config.yaml
model: "image captioner"
dataset: "views of escape-time and Newton fractals"
train_examples: 145000
image_size: 64
crop_scale_min: 0.8
horizontal_flip: true
translate: 0.12
cutout: 0.4
tokenizer: "word"
vocab_size: 29
encoder_arch: "shufflenet_v2"
encoder_norm: "batchnorm"
encoder_activation: "relu"
encoder_depths: [4, 7, 7]
encoder_kernel_size: 3
encoder_stem: "deep"
encoder_widths: [96, 160, 288]
fusion: "cross_attention"
decoder_width: 320
decoder_layers: 12
decoder_norm: "rmsnorm"
decoder_norm_position: "pre"
decoder_activation: "gelu"
decoder_mlp_ratio: 4
decoder_head_dim: 32
decoder_fused_qkv: true
decoder_bias: "qkv"
decoder_qk_norm: true
decoder_parallel_block: false
decoder_dropout: 0.05
decoder_inner_norm: false
decoder_positions: "learned"
decoder_cross_attention_every: 2
decoder_tie_embeddings: true
init: "xavier_uniform"
residual_init: "none"
optimizer: "soap"
beta2: 0.95
lr: 0.0025
beta1: 0.9
shampoo_beta: 0.95
eps: 1e-08
precondition_frequency: 50
max_precond_dim: 1536
one_sided: false
adamw_lr_other_params: 0.0016
grad_clip: 3.0
steps: 6300
batch_size: 64
epochs: 2.8
lr_schedule: "wsd"
decay_fraction: 0.2
final_lr_fraction: 0
warmup_steps: 180
weight_decay: 0.06
adamw_weight_decay_other_params: 0.05
Rows from block 6 of the image encoder of a small image captioner, named by matrix and row number. Rows with one number belong to one channel. Each number is 200 + 40 x the weight over its row's rms, rounded and kept within 0 to 999. All counts start at 0.
After each channel's rows are labels from the 100 images, of 14976, where the channel reaches its highest value: "patch colour" is the nearest of a few named colours to the mean colour under the peak. Only what is clearly more common there than usual is listed. The data: views of escape-time and Newton fractals.
# p10: first pointwise conv (encoder.blocks.6.p1.0.weight, 80x80x1x1), inputs 40-79
# p20: second pointwise conv (encoder.blocks.6.p2.0.weight, 80x80x1x1, transposed), outputs 40-79

p10.72,102,168,201,236,154,243,178,204,220,198,182,193,183,183,182,238,203,125,165,209,215,201,157,180,153,135,122,227,204,165,155,211,272,137,208,172,236,213,211,180
p20.72,122,209,225,239,288,222,252,195,157,210,181,271,189,232,272,234,178,187,231,287,197,130,230,187,198,270,166,146,182,200,158,200,151,136,209,197,231,239,161,210
patch colour: brown

p10.49,292,209,180,164,221,272,198,190,161,129,190,172,214,205,237,213,177,153,225,248,206,210,203,268,197,211,195,136,208,192,113,169,159,262,195,234,140,180,202,202
p20.49,177,232,243,222,211,153,203,209,164,203,188,157,224,147,133,209,241,270,247,189,164,168,154,287,224,217,210,215,164,168,267,235,206,146,202,209,196,211,285,182
patch colour: blue

p10.59,272,242,243,166,201,197,181,250,197,234,213,150,186,240,213,201,212,235,184,271,129,207,163,245,264,147,240,203,104,267,230,172,209,158,163,176,263,197,249,193
p20.59,166,112,306,188,181,141,179,216,152,186,209,201,131,162,214,139,189,219,153,215,183,184,187,126,242,228,228,193,138,244,175,201,245,192,240,189,190,183,297,206
patch colour: brown

p10.26,174,215,234,180,194,132,253,196,153,182,156,164,174,174,246,245,175,238,159,209,164,238,184,294,177,203,183,249,296,239,177,248,205,230,241,265,86,214,211,228
p20.26,287,149,209,205,233,242,253,213,174,234,233,245,228,200,213,195,252,191,208,130,180,183,267,256,221,192,193,151,194,185,242,235,198,179,172,172,133,254,260,184
patch colour: purple

p10.51,117,234,198,200,202,134,251,158,167,243,146,247,223,253,179,207,191,179,271,261,202,253,206,181,177,193,155,166,258,269,217,232,165,226,135,239,220,185,254,168
p20.51,225,169,119,189,170,158,271,151,236,154,154,190,145,195,211,182,191,251,240,233,184,198,214,186,291,174,266,208,170,172,178,234,226,234,244,192,170,172,228,173
patch colour: blue

p10.7,287,177,229,108,144,241,242,172,183,124,137,133,292,214,212,211,199,171,188,245,195,225,203,261,162,205,174,307,190,178,189,236,232,144,234,143,240,204,192,217
p20.7,220,116,183,194,160,187,199,208,176,196,196,223,269,145,265,239,258,183,191,243,163,177,206,291,154,241,229,155,205,191,178,242,208,199,124,225,232,198,287,187
patch colour: brown

p10.62,219,185,224,217,150,157,133,136,221,259,163,119,200,182,227,238,158,213,175,195,236,229,189,208,206,189,157,229,157,209,108,223,201,201,208,210,190,202,189,203
p20.62,203,173,247,208,167,156,208,275,176,214,248,119,264,234,185,249,210,216,248,287,205,280,216,190,116,222,178,188,184,179,178,186,250,232,204,255,217,200,226,192
patch colour: brown

p10.10,209,206,163,176,115,229,202,172,188,172,245,177,242,281,180,206,197,206,156,141,214,207,118,143,148,192,164,255,154,174,151,186,218,176,205,233,287,207,159,202
p20.10,168,208,280,243,219,173,248,228,253,165,202,150,168,286,240,259,183,225,155,176,266,209,242,135,187,176,216,156,199,263,181,201,204,198,229,193,246,169,159,183
patch colour: brown; red

p10.35,212,204,201,215,118,246,160,193,181,190,265,147,241,199,144,170,172,239,131,187,180,230,105,185,205,230,221,183,241,195,133,203,185,144,221,266,252,210,173,219
p20.35,144,215,248,201,153,190,196,286,138,220,238,206,207,180,186,232,237,266,247,160,183,190,182,205,197,224,182,189,248,233,165,224,246,252,206,161,153,200,177,207
patch colour: brown

p10.37,191,242,221,239,207,139,256,236,265,234,154,228,263,163,163,252,248,184,276,181,187,180,265,216,190,167,190,197,265,144,277,180,188,252,168,184,169,160,168,212
p20.37,162,231,270,220,208,260,206,228,128,134,230,187,181,165,225,200,166,183,191,187,156,198,140,228,245,186,230,240,228,170,146,178,233,274,315,197,247,308,185,172
patch colour: green

p10.39,184,228,225,226,215,194,159,198,233,247,217,163,221,197,253,324,172,160,220,180,239,212,236,215,222,194,217,164,238,162,297,154,239,154,214,194,205,217,137,143
p20.39,262,196,203,141,202,227,145,194,212,192,203,235,163,167,185,220,236,225,123,176,204,186,162,233,251,138,194,271,192,222,166,252,155,159,222,213,229,152,272,199
patch colour: grey

p10.23,207,176,183,185,191,194,148,223,199,137,264,218,276,187,268,202,175,225,210,149,201,212,278,207,183,291,274,121,225,163,159,162,193,177,229,181,148,216,215,171
p20.23,236,212,125,144,280,218,180,204,125,213,232,207,192,164,207,220,174,201,225,200,156,175,248,209,198,236,249,189,227,191,229,247,198,154,187,201,219,247,209,180
patch colour: blue

p10.73,164,157,264,209,129,211,229,260,202,172,185,175,214,214,163,179,255,228,157,269,165,259,194,260,198,245,223,183,155,244,352,205,188,159,183,192,185,175,173,240
p20.73,252,162,205,211,259,141,216,191,185,240,199,250,259,164,291,294,180,233,189,179,158,165,187,204,186,234,223,153,230,202,170,198,224,194,292,193,202,244,301,240
patch colour: grey

p10.36,267,224,281,221,136,284,190,207,131,145,181,224,183,218,169,238,127,153,176,173,183,149,197,140,265,232,185,226,226,149,202,200,187,179,159,208,255,213,223,171
p20.36,225,242,182,224,186,208,237,250,211,173,185,259,232,254,217,235,161,169,147,267,175,201,177,205,142,223,201,180,195,205,191,143,168,157,170,213,183,211,236,253
patch colour: brown

p10.28,217,101,195,251,194,175,208,163,275,180,225,141,201,171,235,276,233,180,211,165,253,184,193,274,169,216,234,205,190,225,173,237,199,157,183,238,215,149,256,204
p20.28,204,251,166,174,230,249,248,219,252,275,181,87,167,170,131,236,228,224,269,245,215,238,232,221,257,214,164,170,231,174,228,124,191,202,198,109,168,228,241,246
patch colour: brown